config.toml
arch = "convnext"
model = "sound classifier"
dataset = "songs of 200 made-up bird species, synthesised, often over outdoor noise"
train_examples = 39062
n_mels = 64
hop_length = 320
input = "log_mel"
spec_augment = true
win_length = 400
targets = ["species"]
num_classes = 200
isotropic = false
norm = "layernorm"
activation = "silu"
mlp_ratio = 6
dropout = 0.05
inner_norm = false
patch_size = [4, 4]
conv_stem = true
depths = [2, 5, 5]
widths = [96, 192, 384]
kernel_size = 3
mixing = "mixup"
loss = "cross_entropy"
init = "small_normal"
residual_init = "zero_last"
optimizer = "adamw"
lr = 0.00092
beta1 = 0.9
beta2 = 0.95
eps = 1e-06
grad_clip = 1.0
gradient_noise = 0.3
steps = 20900
batch_size = 128
epochs = 68.5
lr_schedule = "wsd"
decay_fraction = 0.3
final_lr_fraction = 0
warmup_steps = 1040
weight_decay = 0.0
Rows from block 8 of a small sound classifier, named by matrix and row number. Rows with one number belong to one neuron. Each number is 128 + 32 x the weight over its row's rms, rounded and kept within 0 to 255. All counts start at 0. Numbers have three digits each.
Before each neuron's rows are labels from the 100 clips, of 14976, where the neuron reaches its highest value: "responds to" is what is common among them. Only what is clearly more common there than usual is listed. The data: songs of 200 made-up bird species, synthesised, often over outdoor noise.
# fc1: MLP up (model.blocks.8.mlp.fc1.weight, 2304x384), inputs 0-383
# fc2: MLP down (model.blocks.8.mlp.fc2.weight, 384x2304, transposed), outputs 0-383

responds to: pitch: low; fast repeats; click; upsweep
fc1.259:123089121111144090073075153089124101222106140126116105117131139123189107140129084106175077083140086149100090139120180130109112206170133103123106188121119136071156114099087162105151154125127123147132140128123106123099081107095113149167135114116118121137188105132134080164112143146115131180126147124160111085128087129172106181174141082111152164133109135086162143166111172169134105141086046127142131095134137092123149117081083109119200096150064080153088130119094111153086105128166142142159086040111125137143123153144146105090122141099129134120130100109127089159118111092173128093145143122121091093156122144170145124120125101117174100144097119126169055094086132063124134122170173137147094103090165129113119108149118137172141118128055180051146150172128138133130094167167135182117149146106131169196141174140124105102114142174121086132059159151105124167149213144147059129116151145157106156098149112185141132127165131152139191133131187098166099118139213162156159121112145129173118126157133199183138175098092141175114169118154126162122162148154248135106090075184163174120165160068103142129097145088113125147109169090179139128085189112145143193108160208127122175
fc2.259:036138103094129076148149152131149139089110139159069127124155104140184085111155147160102091154176139189099107156116115122132130126170127130092087089119175138164159100129171076150092150204136136137205100116085072145057094136144116119151146095136184136126128116210128146131116123074129146168178118170082192111144116094073107143082073119125117211113062149166102197109150131157151117146118113120088105167106188114137145136148141117125110123106101168086131153059096162057128112148172118176142156171146106139115109134153106130128133095111131062170127153075136127182158130155107171178102116139136147197101100142103146107126099134154124108109103115137190135126135138141089118099141149146078118136152163117126118132133078100069132134152151143110148150119094086132075115091156166140122137114190191124101099058171055144147124135103167119150174139116124096154105158155107139122184096127084178228133162119128078082157059171170161144163130118153177170143079129121171129086137166132141104084165101173160099163095131093079098165146138148150109094098151086129170094073142183076111106109138133128124190138125103096174156154138168169082100111180172165110111161155159089180

responds to: click; first syllable: upsweep; first syllable: click
fc1.626:083176136081077091159158083138045123104123117122149102158134094129144073190085102081147124114130149157085156161134170144112163162109149143112128139141126125095139152096175123154128109153094137107092077155137140147132192164121117130109066176098116190106096141122202138125136172134147090147118144128088096150130144112088171126090104181122113168138156159098137169119101137173147080183084118134154169144125147142112131191129128110145142078188124156166119115142051101157127180097105143082128150150091141140124161101134114107107092102187133102085138141109126182127155108148105129158078147119115121120125088086117142081143100150151158154159077135098123086133113147143156123111156093111142116078115089139171083125078143109097154129102071087163149114133172181101093057112156073171117129157147132118159240122134223115090167160172165139154126123154120121117089209189195116110139075130117082127144118051093140122107099158120114129154175138213113141157099106141102115150073126140108143168144124142113150062160127090134128228087078078084090158179118141125143155163110150117116142117137125065140143078188119135138069170092144182148132068118155078212105127137123065128
fc2.626:158127141143130113115142111132214166157126133115062152144128120074099081131199194097184088092122083174106126127108201176179120193180146074166201169110140218143146123141142201069152123159105108109071162088134077140099188082137112086038108191154136166135150119111126148131140169096109121100150139133098134156108157161148108182143128091121170169176066097128104111144093120097153102117104115087127129096123105117089120107068165115114108088122128173114078101080128181231138184105148107132104170162067195113122118089133148089120116104100113159127142170123130152137120197137121137085156079112109136064144185129186125175150165176125168084104107118089124112137088098171054159131111166108124160122117150151124083104111111106139116132173166105147152140142103153094171121151077071158139152132118071127190117126143144177166112148138141100168145128130106121164151117122117141163126130129121142102055119134104156125137171163146110082130144134165115125136173128127081103167090141123150127128082165157104121169113165141137157111093148138151113125188176169109102115153151146154143156162165099090086157061089157136054129076122113112111107170113146154140091142125194103184

responds to: low song; first syllable: steady whistle; first syllable: harsh note
fc1.326:141160163090122174094120164169092115184093121112101140087159082098152120131128179107128092079173119127147117164121123112150140145202135118195180175082111112107137107127101143154149122062123090089148152141078136130125089116052133071138116129140179138101080155117116106159090143092107134127095130101055105045081156127131097151135102108130141226129136175159105120149094158120096095145178073110056036096106134112127110166135112073133182111123101165101116139105116161112133107142116144171113117120071104118146115157107081083102156094165115169148185140119091096144096126086098137085156144160098177143240153189181188110095144140125147118083095196088116105095146211100144119107099062151060099132094114118111173121088135106140097155183081122056132147099106138107119144146152155101044148128140093122153144122155110136108138158152159122162129092095146108113161150151154146146155216113147146103194179160141141099159118142131124082146176180094157093121087119167109127118121138115129141115074121098118135127079100113186147145155116074111099114164114203108118093113111160112109161189151069169140109170133121134103107163134103138134156125098093074099092153143183119115
fc2.326:117137091134193119149139157068153144136112176132166118123065151137119147121141106096132144076143154128079100067158138114147108174127181127094092157083145205095099095124113128138156095116115159048135152175163099098079096146158112077079107140164112123157110125064152112104124142087092147135121190110228115146175137103067099110114126165205159107110150150077143113185076120144124086112103106166057129044072135093109125126147161140082152096097134132106142146141185146047123139148141169138138157146113136162082091123139171117115076105125141108132107205141186101132161125103136127076140122177147175129044068164161168196084121117105100143131124137160129156145113111128081177136091140082123171095116186120152049078085114119119117129119107111109107161124132085135176108120192114161128132168166060101104131157148124151121096138085133137114129077114103089080126113083098046107140143074141130178131120191170126159092181107132117132127168126138145103149118119150149153098110180109173141169151126139125142190131117174080102150163155112104138096098154152179169089063088098132116117082095180119069146091102081131117178143112158145149088142096129116105112104162114183135

responds to: pitch: low; arch; downsweep; first syllable: downsweep
fc1.447:161143100126151146168147158185146174102152122129084150140143160111158082086095135145116109111132101135109169097139129122154085158154121128112095070080188108142121094121139157115107193103127099116120114149103113141126157154061124180098092143103109107172135125106095183139126144112135170163103085130116158077089152081057122069043086084088084122110123089113099148088120193112176124099159134129126126158097096085089164102074115141130118118152161150112141066120129079119096106100106058125123064181085138089158122199155152116097162087144059119114138081179098142114133135096095123136129143085106146094146100130139135168141106105124074175171126120108111124080140128092071167109078127135132141078095213221161088168116113109125176146116114069164149135108110153071132155162144153078115167165047125147173118168064109142155158115089131087099118120147091147098159127146160083083113188092213147065152079126147128112132100145186084155114144117114149206105132112071184177095129149159155122132163124140121114122133194116138112035099124159163184147106140130151157114143160135113128091116106065132154131145128162152137101106115165118104186166092176079107173150078102139132
fc2.447:153162082128156087092121140131149164140183086139151123143163165108171127164160085138082159075152086084102163121154147074194117185152082108121080142114142198117138124130176106110123132127145109135090156159128082129148111108096164103093116145078137110092104129136113083170164120133136177114113105179104120089078121185117073079130105135157084134127125119109161088119164092070154093163109137158073109078080105130147107082151006120139146166165174113130083077150046118157134138096076107092152122156128148160121123141131103168141131159147091124151091149082142093160083147182093152122136126178130136111163154165128099103115100085089112180100160120107110140103145146113120129132097146145051109117121108120074198104124152111132132131134059121080164096115142113132125159174184098115078178107148120219099165126114078180088099075175094102196144098147117116115180106176039082173172153097136097157096112120130090160148175120108096101105208112106102153099093145164070118097054117174175110124156159122119108108154147139115102157178166140179127174092128117120111148117146152138138203106157129142109158089105117120161143098133051173104111104169132118151138079107140177142

responds to: dip; harsh note; first syllable: harsh note
fc1.389:139166152192140153196110128122102170168131168115156082084105184150159119126143094165185074132059112118074130151139130139122128113181142098195150126125156155063139129123132113147085083156168173116141159156088133126112101074162121103145112081091139142119068135164145151158102158109114121163141155110092218150105125097189105096105115087112136194101173179158156137158125106076164136113122096097112100129099099133037105130147130094155154136158118160178142087084115104110167095129149128127168147087092126130116165156138090184055121138163190138137130103147062157076084185164135124127134146095151106085066105147111139075113165114091147122154177135079108076110137130177127128081089136119117160149135087145122169099091094145103083188173129092120177155103151091118143125076114179165155127135114202126087180077120142148124105128125144171118163103130112140118155102195123111151108172094141121107125134152138148121125109137134191113080104099126124101112195141178108157157121169122082109073110163118131120087194156113127116169124108154075140134130150102198093077021104144155090105117134127139194172093118117088180046103097078111160128090138156190079128127087147118151
fc2.389:194106086123170102156103155154162106136102191097091141149082097125147126184140110129129165106132151167134149075137151103089101132135207140106145149118159144150186127056117110121144167091063143108069153099149107146170193115070119105130126102097176139144070103165103126103138149122093074087130128093172097114109159138114189131158094133131107158092065105128197159150127156189129093111104123139111099113116141126107101086093115084165144131134092115112204034054158114085123149104101102129152115154148167069168152098179110133127061093149157096180163098107166191131212111097106162082143093191142196218164093065140097155146131062107140161137118105108112088105117137136186130129129106127105132162121127156166086181136096143125095111136148152074172159100086088149128075119140180097106153119087109131084135144112118087119154180131090088139166176116142138169157157157164112162179118152094114097102136071147139155165087125114165071110160116109127126143134127100096089125135144162110182191083132101135150135153101154135151175134162105138092129145131158155133190079140124098115119139149132104149155099126115185118169134164098119084093040153119135163104188165161095160

responds to: buzz; first syllable: buzz
fc1.86:117091142148161186129140145123105163123135140187064098130093130141113110127066097141154176114116092137128087080137180063100120144148129080094080141103123095140150134099126060173110158145127116110157106141070150094118114145089045125101079107088072131108152094138143117077093138145164095198142163156098085142117134156130105096154067164161067178155145104123133133161106126154117049146125102146180210216132065198115123191204099114115153165115130153158137157125204157141174087138068111128143070115147090110094128143097169117103143099129144176143175129128140100113098146131169094191165083126154148122174172144084115158183125161133146107129167105111072095089144157108074147138118167088123156131069101105162139158129173112134160118125162150144117146078133135090138125174136131087141192153121134158135160170128073148116067133143094089156165101128128170085088110185105142141124109117088183050151133093112190082170147101144115092131116115107141110119138133103175115090079133125109103160128095171144113112158061150162083129149120139188137191213103178183131146113135139108127140141082104100118114084143121156142084146143104127114174178120096100095148143132087172071
fc2.86:127153113143120107154032153164118183097127162179101137154161149136146193137148097141108084110115131108108166160158107082094108165148073137156104112202153162106161162103128152160091152201140127086070072127116137155135147149073156142167135109103094097161108148122086134152121114087179185129098126114123103148127124123107132105151098173137088048075151113124115102161144119035154098127117111114151107131086122171156083124155050174104108157154123067099208147150089117122128136148109143155113083160119121153115147138126155121113071113125112113109149100123089115106129088206048087154154109135120148185153096068114169125105115152163170123095132120140081093136156166072125068156093159101199133120149106103113155120177167125202129196131177144171176113127125126165127068147112161179132141171130145103112156140134176136086106127105134183153099149167163175140123140163093143164101092150168087174107112161141124091061163161111149117119177127074155134125072118179123144125107122112121156086147192142121092150192136122142136142152130131122140196098108095153146139147101062093097172125147125107156183159087138148107099013098161132167104146142148070166098121150047149118

responds to: low song; click; first syllable: click
fc1.585:144113211156153114125105086106113155148152152101148132063168121174120137107139105114045171163193179144164181115137213139144136158131119083118139116145140079111173137125120132175089086172124103165152095135099155173115109076160073120158132149095182143171169098171084095099075111149124105128086131082169096120158048099123107194144176083099083110167118128137108165129114114157076119140148074110098151135137124149150091101145075157070143084151110117141123077113136176108163149173082093116106153153105092101168092137134103143158136139099044153143093145104144084177083117096109131127070139062119138102173121125051110078139093114126186121136179120110094148192177149104132145094133108142081184097071139149107098115117104112135078070101110129131143180131137117174159138150101087151188167148150133139120095123047114121108161172109118046117159194131140144067102111100130086115159123139085080102133112132103173138113156141185104095139119139138118182115103105166139117063124132195103093165091153220134143132107119075129184119105104097098125127119103167135138118102113147113108073059171118138139169134113141138192164107117088142133125147096110112147067085136115109086
fc2.585:119124157068114178137145140133150164142101142057149107076146191135093122132105147176109097058074146159159128155143119149119043113129145122120146163093102103180164122167122106211100156088115180105110153170119058165189096127079151146124110126178104123151134157122081120129117100082151188140133133137105136215089134115170121068163110107125131149144162121115163135143133135163167101100172136160152114045101139128091173141106119091106159056146127099116128148138157068145150059196110093142114193074060035096111071130165086068190119147101147063136143169088123094144116106166156157129160132143182104169102187107060049143077119161131159093143117081098109135156159148147143169114094101156137125101158139086103110128109196161152168114088163138132118185175147101149165128136145128119143110137106128114150093084123092063130096151121166172144099101130121141154147126117112087122112104165099105125142098117067137154118145148104104109140180142155109096124142155074176179176158152124076140091175112103119116145137171108111114152106129123072105092137140135131145153146158132096115100095064206138163152105124098149097195168153129198102140135134130103159179090127080123126

responds to: click; high song; first syllable: steady whistle
fc1.565:133117133120105097119105067138117102141101099130091137127157126080121140137137122171090133117124167069087155171096149136075125147153120078153168074113054194138061123149137167059143131133117165175089059139143099128144184187112165157163117144148131122130107198099188157127069098117120124107078113160127109145118104119076104146136058141162069103124095143168065104124157130085125108171100102125182158093094084094127068183087103080164094104153183159121139127124099152075149131091160114126137134091171076088094213130138139119198154139196164111139094147120111121129109080149090089087141158174150178068091167116147169129213115130177105126086146083130135188125077163198093127128192092079193099133093114101103102101125174125141158097070115174110140152169098095122091080127131153155165114163126118121152099115122111129099097121153118131176093127117215103134124147179123156103140118168124087068139154086128101077193148123101138166114121097125186190141165102161085148152101154128149065160121079123079116128147120107141204129157150152087132138137134151089111129122120141197087147139156123099173138071135121175169141144106116140124121134151086104127103149152116142130
fc2.565:119057142183165103099185154127108140101119186146138099102135160162060051106186106125113110134144095157148123120058154120151109101098138175119151132142152154163141050161122133075128170093118101118144108161184075122106152195133119130098084212114097122087084061172141160151077132139155160125193176097140113146113176145092092185100103124142100137103155115097121101075111082107082144100078160181130125094096149097119108126144070103147163052139152165147134118103145167157113138104109087110068093162158098183131152165130159120159118156171153143098070159198079153122121167063167119101113063133131118155194119120175114069159178159124107152155111130080165165147087091087134122167144125102152155140100124126100080147119095111103131162078170099157099114126143154125147121113153095134154039105149075124078159148172094126161110094169175151148133095151087093062107164169144098166145093137088082106091152108118162108186129096209124109138136135155127097127165158112103128097089073145155137146114109190137129166081126106128116134101088119096130183153080082173121064095120147180150149123148163155153105141129134072068155127125113130127134083162117138111145158163160159113

responds to: click; first syllable: click
fc1.184:159114145142095109141139167127111180090116166111213095129165174054176100136087107091089157187115054131123089109107165146097135132141161135187185147108132167101162143116080139165097099075098153120141136154124102123100174129133139180141180148076080103162120180110140112138135108103142097120115110140114207059155154171081107205132113142088113155110204162069152148126098143116126086143140126137166181119136171196117217112085141101138093033153156048134112079111121100135110116151120131087192154045165116157151137155133092085139128091118092195173095169139063158154133148113095138079097127127121168137127140132163173185171192138123115084181107134121104124108109060135148114092155157116174105088121172180161095102126177201143085102102081113090207182137121109138147070094125162169095133183158124183084100152118120158136093143110151148112108112082126103113177106113158139099093137108145144126133139123090123131168159111069134106142132077142112119125136099134066102128124099147112105114144146110150147170077176147134119140092109109110152127163106160111052136098052139123128085155119161108138125130168138165117121132161106119139126162157173114115109114134169146085
fc2.184:167108130154150128163139132088113103145178111159142121085172133081119082150113113097137064144108117140121096093126137102115103177147126142115103099084148131127123095099085170152131143084113102135135157132190099095138078127147164133134144129129057133132163159169109175094118139108142150108129196106147149165173130155125116154146058199133140157118128125117167144079115173010153130108156106117118137135161104071109105104096157108129140096144194123173116086164132141190110139180157090111123107123158129122195076159142077151171097115164124125134087182100071126170126145094166150144158115083134101098123106099139114076091148135155097084167119056048171151125210123140107149127083147127137133156149131084143159114097179066165132097153131097085057127123112108205103035135130104127176162120124113131154095178088156085153113111153108091178118159096114154120137123161140184126179130146170156174150129149135065152099178163157099176118133176130114157075123116091141142161064189123111189125109117112128164124106101130142158165122089124044128221117154103146070138096176109155137141130140088129157129074183077077174152113088176071138107156166142179130128092118121121182

responds to: pitch: low; upsweep; fast repeats; warble
fc1.543:159087105188116123119111101124162140141063060118108084180091126151055140114203109134126097113121147136141144121125176143162123134088111133171156108141096084162159119071129085094176133117128133109075165179140110159118101120120140149129126141096154158160129111100142069162099153129075124101158097128139150115131114126175096145114122071128121121104051078133097106137136094144137139129089115103119070093155109164082151153148177096137135171138138088104166073123115088103125104147093110175134116134089099113111103154127130125111139113121108144162102057096138156129144063079086130132081136078120064114112176167134124108156087168108122125173199123080162132090171077136139165051163094122107120187113169083155085117070172047207110134130123143186118148126144116119094174152203159136105111197180143091136130101094113068157190113091147113095087060141127135061092143094129149104122136167084109117076154110169147135102131146105115076137105058136083191109163155105146107147094138115137085171072173222135083197182121153196177174113156152090142194134160130110111113133111144092079122145153115143163139115149102157119130124174129113125158170162146079150124095161162152156
fc2.543:178133190106119134132107170174093054142124124092085140086153155088135122158121187135119124116123127097159138163077121142181159068109101130096133110130145094118160115172090224072083135139139142086186114122138143108101171092134126136135081103104038144098134091202191153129101083156055172195160115152110127148145136151134153119107112120179173083130117142235092172130147085130106141170164142149126125128069166112101103118118193119125088162098103091073130153054134158121109111201156138171138095105115118105142156171102142168223136117148198152186184130171119112143117105133104125154144091156090134137131146162146087169186100135130133118125190094165129132133137150092106176140137098182115131102150161100082099138136156099061178173164143142083067126151129158098136123089198157125125182139079137152201110101050115159100118089146104132115162115152122146188173112161111126139059053162122108087149107086110121128130187112153149143157145123154052119164167155139087122172106158124122122120118096135121098143079182138134141153135121130167114101116088136127119124162095111118146097126157095118126118093130123151155149057105145101145151134092131105123131112099134187185

responds to: click; first syllable: click
fc1.434:159120081103110130079163123116139133158132087102082114086102104095092100173118094107162134157206173071142135144164067120108151134156131121139074129113142145172125162066124120150121132176095131120104147187114074129092118125116110141203129154111102126135119120091138187121145087156111101138118178127103140093159104123180120133172142073103140158093146133125111095165141119111099090170138091117118160165117072114109145044155172139067141122107132060113119134062236139124137084111161145117106089110140063085125173163127117169138144082166169107111147168149100084184099096085173171165170138095131163153157160066115114150192113102067201123165122131124088145116128159150118074094094149120123095127110075078145105141114094081171119175179150135176164153090173148127121119138109072137133164161154135129125120124122132164129065127203128122200107123095170128120130057155131117131117120116054124086135171070112105110119118145159107168111176152108074072136168127161147099067052185120214101147089138136115105040147149115110113211128097161087122089194081109087114120097136155125118167131108151116106119103108094114134145134175140134139126172100155153171114118101132105103
fc2.434:137127159076113121106153163161156083071197132121089122171124133175095149122128116114112086138097109099109097142096146120139108143181163162100059124167110156119148168181106141131087103033127121081149160123128106128162093136095137181113048130127115104128211164117168154128150126100153163070093104105127117108139146126074094175096142148194102104148176156138080067138187098152100148130107144145130149148112132130108167148141151116160084179191120167105118156106130120118100155138090078096098095081106113156143158145214132069121126078115142092121130135167148102096112090136192181131108155145140100126126071128119162095117187172099089093175161060187128124176168102121134133106171191151130144159122115057142088148109133078129086136121117111145134100034164161181175124143191112134146061131163164114140139078141078121154179139089152123146165128137085108180119135135073145110132094095125128187187154164123158133104103128171145173119147159116158111158113128127146094162150156130075093151080143140168165078160146175190096080176117123144184117136111090096137195105104119134127151157107150190180144145165105081089117082116136135152130100068180099144143111180086180130

responds to: low song; rich in harmonics; fast repeats; click
fc1.0:184095119088148124140148205126085096113119086127099059080145091101106131111173136164099121142157085194098114129115115135108095166161083091190126159112161158093127186118117197211141096115119148138179143111112095120132112100171148147066161068126150144130133131159070125126086161119118111133160148128156199133124134126188108128136159146085127148143173076117137189090136136123093142121132098122148092103089209121153128164135087154138157137135089104139152180078074108061156171126095159097108169162103141146112120088186096038140168165145128196126140103093125125140128127173161161153072124092156121164131162142163120075112151068152160129141177097143087099132130174101131099097172111166103195128166077084114121091148121093079131114180103132121150152112121123127135082154148156080147121137112079139147191150098110144158092111146157163141091075112182144139147191154180147082118094080173178165097110113118160131088175130118128161084102105137088075188122125196118132161091127142142079164124143160124097211099111168124127185131094138105075196124145211128160126148126125090125125128144181181132097111118123158112141177080137121116075158120119136166066157181142111107
fc2.0:130151105124100064140149159096120136147105142135114106117112104164068101117067135150152057109119133173109121083087106169121135130109115073117124109096150160123121063131135111186148107102156108126154195133104114140121101103140106137107177091111138088137110120118173174046104088090137100058095119129159146175099122167085129139134060123163160165118131177168091151101166129145183165206122081121139112106122203104118081103213074106126105125150105138123120112096173155146109153112191113148147136064184099093093120124156095099242177081088130161171120123100159117119081118182099133091106213102079149086074141144148124093142116104121140170128120191119117105133144087152180182122139112165132133157173159147098190141146119148123152184102135140161096126177161157139111202176168146159193105120172167063070121099119076125165203076122180116153162101108080102148158075103087080091105162122145106134067164113145124107104147138153075077141135151133142131170126105187100135110122088119125171112154112136158111133110128152148097093126062176173126122143153084124105147120107158065122145133156121134137112113151067077146106114168112098161140151138098115154158185142116099161

responds to: pitch: low; harsh note; first syllable: harsh note
fc1.295:209162192143175081145105125137108132075139112045075097163158095097104121104091072152113138197100128141123143140095123108117144178177121061082110153118126136117149154075099126106125178169119091116118096151091113151195124165091142097141050159082123146111111143112167150175140177126121134090057131127114114135186099089128110093151056144133126080136161184087119115145139119155139069122123091129171114174081148168163144114113153102156158108117143130203143115107142154150141109104140131096149177056112075116123098164067082120153099175160173149156174123156145160167149164144184144132139154142098179132137110157103136148137156111128190152134108114119139090095093181121142160130106145124115162139125123102127091104149138138195117106148104177136123144123104194139162118123167084175149142159136084092076143145070086124130087039145198149169115139142099123136140156104117155176115117142114162165199138101137181116120114165127169179080145136172141055100103112088108038111128149070125112058115138176156142162127066126124160108103106173156113141122107133124176104161112079167168165082152078150099185087179143147118110150100150131129103102094127055151150151182142178088
fc2.295:110110210113125110120158118117185109156171142115186109118183104092140122178252082130115103080149157149104108079143130153185094117093112063130145098146136134154112124086199111152132117108179131131145120153153138136155092067095110133099088137119133121067151155070129125102149136078113125080162157136064137139105119135109113132144091126132108104170126087121150107121073154118101199127099172133098075140128089105087141097122125041188146065042156135142153161065147068194087137132154142100119070121088158128076145143199151023086139102149119100143145169075116179177083148136141102153113117161145162130120147178148209106107110078159070096117126133158132163094153163091101135093117156127161108146153149066196094090095135118136130126108130150088139098165111176094180168119124135179130179173133130108088139122141160108121084184049196116124142148132186084168107134130129109123141085124116108122086063117110159101084107103142057114161098154115144118129142148102093106132180120135127117134127173135110161115134188137096146188084140125146110083119144164135151130140156120116121131169088122088136147155123079121150103135126136160171116186109147165117144121128093112192

responds to: high song
fc1.763:103054138200137054093186118169089032185131159114114144164170156104130129116154138177113181105125130162172059155194135052124142150212140134128135164115152147129167115062132128089083158119183141168142111142146135118176066133160163174145095070087170093123158117144190146136108131115142124116154150141141157140121109143116083122129185085128113107121104080121093089080126093101160151127079110113105108129127178136110127097117164135122112171152072157080190178146077090150146054102165086197125101127094123133132114116138093159100129116132125155173117096159125134113104128153127095162127128095086115100103125123139109134140131098113117134136173169111127069114117113057101137131087150127075117121093087155163179092130089155157134101188075176130100197110156110199091134099085136066097127098093108151147149113171143096159128157102123104118102146123149121120119081094083157059143163150173124075105104146189120123109159180136097113138151113115157140147165121098121187113092134161158134114121158120095125190167088151124143127191120097139160134113099127210113173092110160104096097178094099147160102083109209101048126121114115129203096119147067100135133152124140109178
fc2.763:108126120132148120177124145119149103130151111142118141133129101118167182120123133089164193174107099184226164072105128095084111130107159143087175086169159094140079156130168119167134170126107115114113167099090101081167109189127134146103105077121133130151151176155085171177125091188108100174112123123127100115173116152204081139098189127061111175179142105110126179116125166117144118111113150160133132143117122108152127138102098089113113167154164112145153123141089053166147130135073082071118137153115184133086166133095133102135217145167151108137190083132107102116142117214160095171150085081090166172176177122118095064147134145158134153078169103139145128140151090179097149139116175088142137099151133155128114149146104109125113105205172130178184053101131160103151129107116146152070123105088127127097108153115113125121097122123169144085146113087151087186171156121145097121065148149154130117134220112164112075177107158118124095185167122112107100173163100073159192109124161115144108137144135153089157176143099148152112138180137121187130148168158150084141121115170091143135158147085120097179120144027124130072118171131081103133126122164110140146073102114077159170

responds to: buzz; first syllable: buzz
fc1.346:150124155116104164102156126107111136164190108073069094124115175152085121145137150116144152132170134107118127159131186121087104159118156207087149065110142140140159129129112096118112114073121174111126088138132161201079154119190143089089103072140083119086164121134141184158140139124145138119154097109164132155125121114080102077147132138123145120120101082119037153204122112097089139118130112107165098125125156202073136101149101168143148073158107094119200114115140101167147166039101086154146136145183153135098177170121086167180161168122104153143127104169166157128138171131144152142118089141190115090129159119110199109135111084134126093109137136065086128159125184163044127111156110122142112201137128114112109105174125090140108133118200084110153121100155206117139084137071127094188121098137127199161145114124118109080175105142152095131154168053107077093142162103075126098180124140164161122144138084129125102128133114079140131132088110119150140124122113206114154166111102103146112080072133149122171143131095077104091216129118158122127158109110118143078127161123064173165137123141147106140164049119099134169085150110144069120129120140069045134124108149160133178
fc2.346:137090095114085138124144152141084137154131137138133120116127118155118160132113079086136086109109098181094179109082096140084139091076099117154170169091121110117087190103125154117123067169128131141134097113170116187157072238158090124139133149126111206121131086154142105140112134138086107152121137156117122080164154147118120119102191155146121123128137144136108139118124122141106109076117128178101144119130163135120111168107101075157079213154079088126122150092124103098164135125106141188081127077173150124186169117098140165161135106161139138129122054117116192176145162123084141112077131151135095005145075136184125134128147151096193076142056132112173095162166106070111144148112131113121130146107183091122118116169158086148145153102117110123077078104137094094166139161127126116160184183173174109159132112161113113171109096084114143106136133092125140071085048123109126160098153077155132103128147130124201094136116118121134068117109099150106118104203113134142070137132104074137154127118083088130142106156157141178120144146095137076129074090134086140152149095128156150204129161170120130107109138168135090172123119090182105127062105068117157169151033105070193163

responds to: high song; harsh note
fc1.747:119087134099138198106142170122100125096104152083151143177103150179128153141139079127184104106087155092050153110140130220150158128126149086176133075096139094098153120089089162145100097171098215129132091153124156076054092187139086125171159093126142119138111086133128134215110131149111096121146121112111150132142138106185100083141129072104147171138120112149148215114075111106029110162163070103088140129106145166094116148105160165071161087114120048122140136110113148175143127106120157128124125129128131142180155147129116094112064159090105114097059115109116137135151158023134117110070136091074171097111067163130087106151139099079157167130130126159078150104085150167130101133087106122095108117123121177111130115093156072131170180100145145153093093110075155092125140106177129186178159121127113143161060093162164184119119110123101137094095149048120081109136136168106122134077137115205115140127103180119159137110146138154126158119142154143102145157086102140144215112091134119118155105143126122178118107159138117137086135112105137191136096174095100114114151127096058086106132146131144110160120085162092125097173086106136183188098099143131103139130121126093139170
fc2.747:146104103123142171216107137179153088133118107136138123135131145142137069083130102071146112128129173151113175040155039095101102138150109104091112155163113218135109105135139106111142176134166132132090135110146122203114123118094092132100100088023133135115181047188154134122121121145112116113095152120074143092110178121052156176118100155108179106059145104113093126172133171195146120156074131098144136159146100111131086115147151084147093074160197079169114150065165098143147178131077151165083201087121153100109102060151153108166085103127129165097131113084123124121087124112134163195132136150140161159085186079109167092176106151191101140165161090110126116112149113105108073113131180119088159101159115109136162105150102123125101083118127081089140199074179169181142117092148129071158105080167091133106108080083115143122155125140103114158103123164151142146140120134170140110112127096071151102103111130097171146131131158077139108106126131151168096183150173146143050136128109150144125152093124124159173085133122110108108115183166101111103174148121101129156135166118108156135167115121119131166102088075127137157168073160122153133125149113162121139067146147193118167

responds to: dip; first syllable: dip
fc1.318:132112091130111158157086137109145187140079116047148088131109086187148122046101085127133141104123110175112121110142120085099168129090153123070114126101066140103127067150153147117136148121093088160135141167168035131100177078189145132173066145087164121142159130123057090111107114159147131123131130120142157115091146114123060043125141146104105090125187068174153147116126120125122120155129122138157097177129142171118115085082152087093101107116113090053127096115094158149134083132132102142149115097100142125152226120088128194113172171127099200140139126135142132102140150106113156087149115154138133095153103113089106140119122059139146107111142151139089153148143117146140085147117124128169116097141126080068112123133122177164132117164090104111144147105123102148139161073122160110163180152125125072137158090107119172104122217170088145134128140075093200089168170119117085142128151131118107140110079109166161117161111152083101142132053149128111104091147174117166094134141140177082139115088144083177106131123103106133123068133188199165174160113112069146099123170047126130134168125187134179127144063102138092147123180188211122159118120116111110130135187096159065177
fc2.318:111139106131144157132142122150063121149145123171127086139170144132157114143140126116159154172193125118167131099099119100101139081171154157166102148133066194142173167132129148185113135150113137104160128133113161075127051165094133115104178140098154138106164157112145130143090079068060111128162121129101094112115182157109133079106139105148110168162110148098091120057067173124089104098123133101154173165132120094085114115158156099189087158121098093127174103126131067150122111193140087124136133113084165120176072148128165152083073133076161142118145132097111169121158138087116155143057081151121159165119045144158056120125101143164115097181100093141177077100083106155167125165199139122125125081129129176156144105130106073143104126093130134144172111140122098097179252146134101136028095098154137103090105086147096153100136150117172162113112117048159098113125114166088147220105134070175116106137130063145132071134118202109128142158148143158127095124132113145107107146109170101158172126140143172114098169192124092124137123155099076134108147091170129153144089141165116188164153107141132148101127144125134147112113182095145118093151147091187193164150142106111164167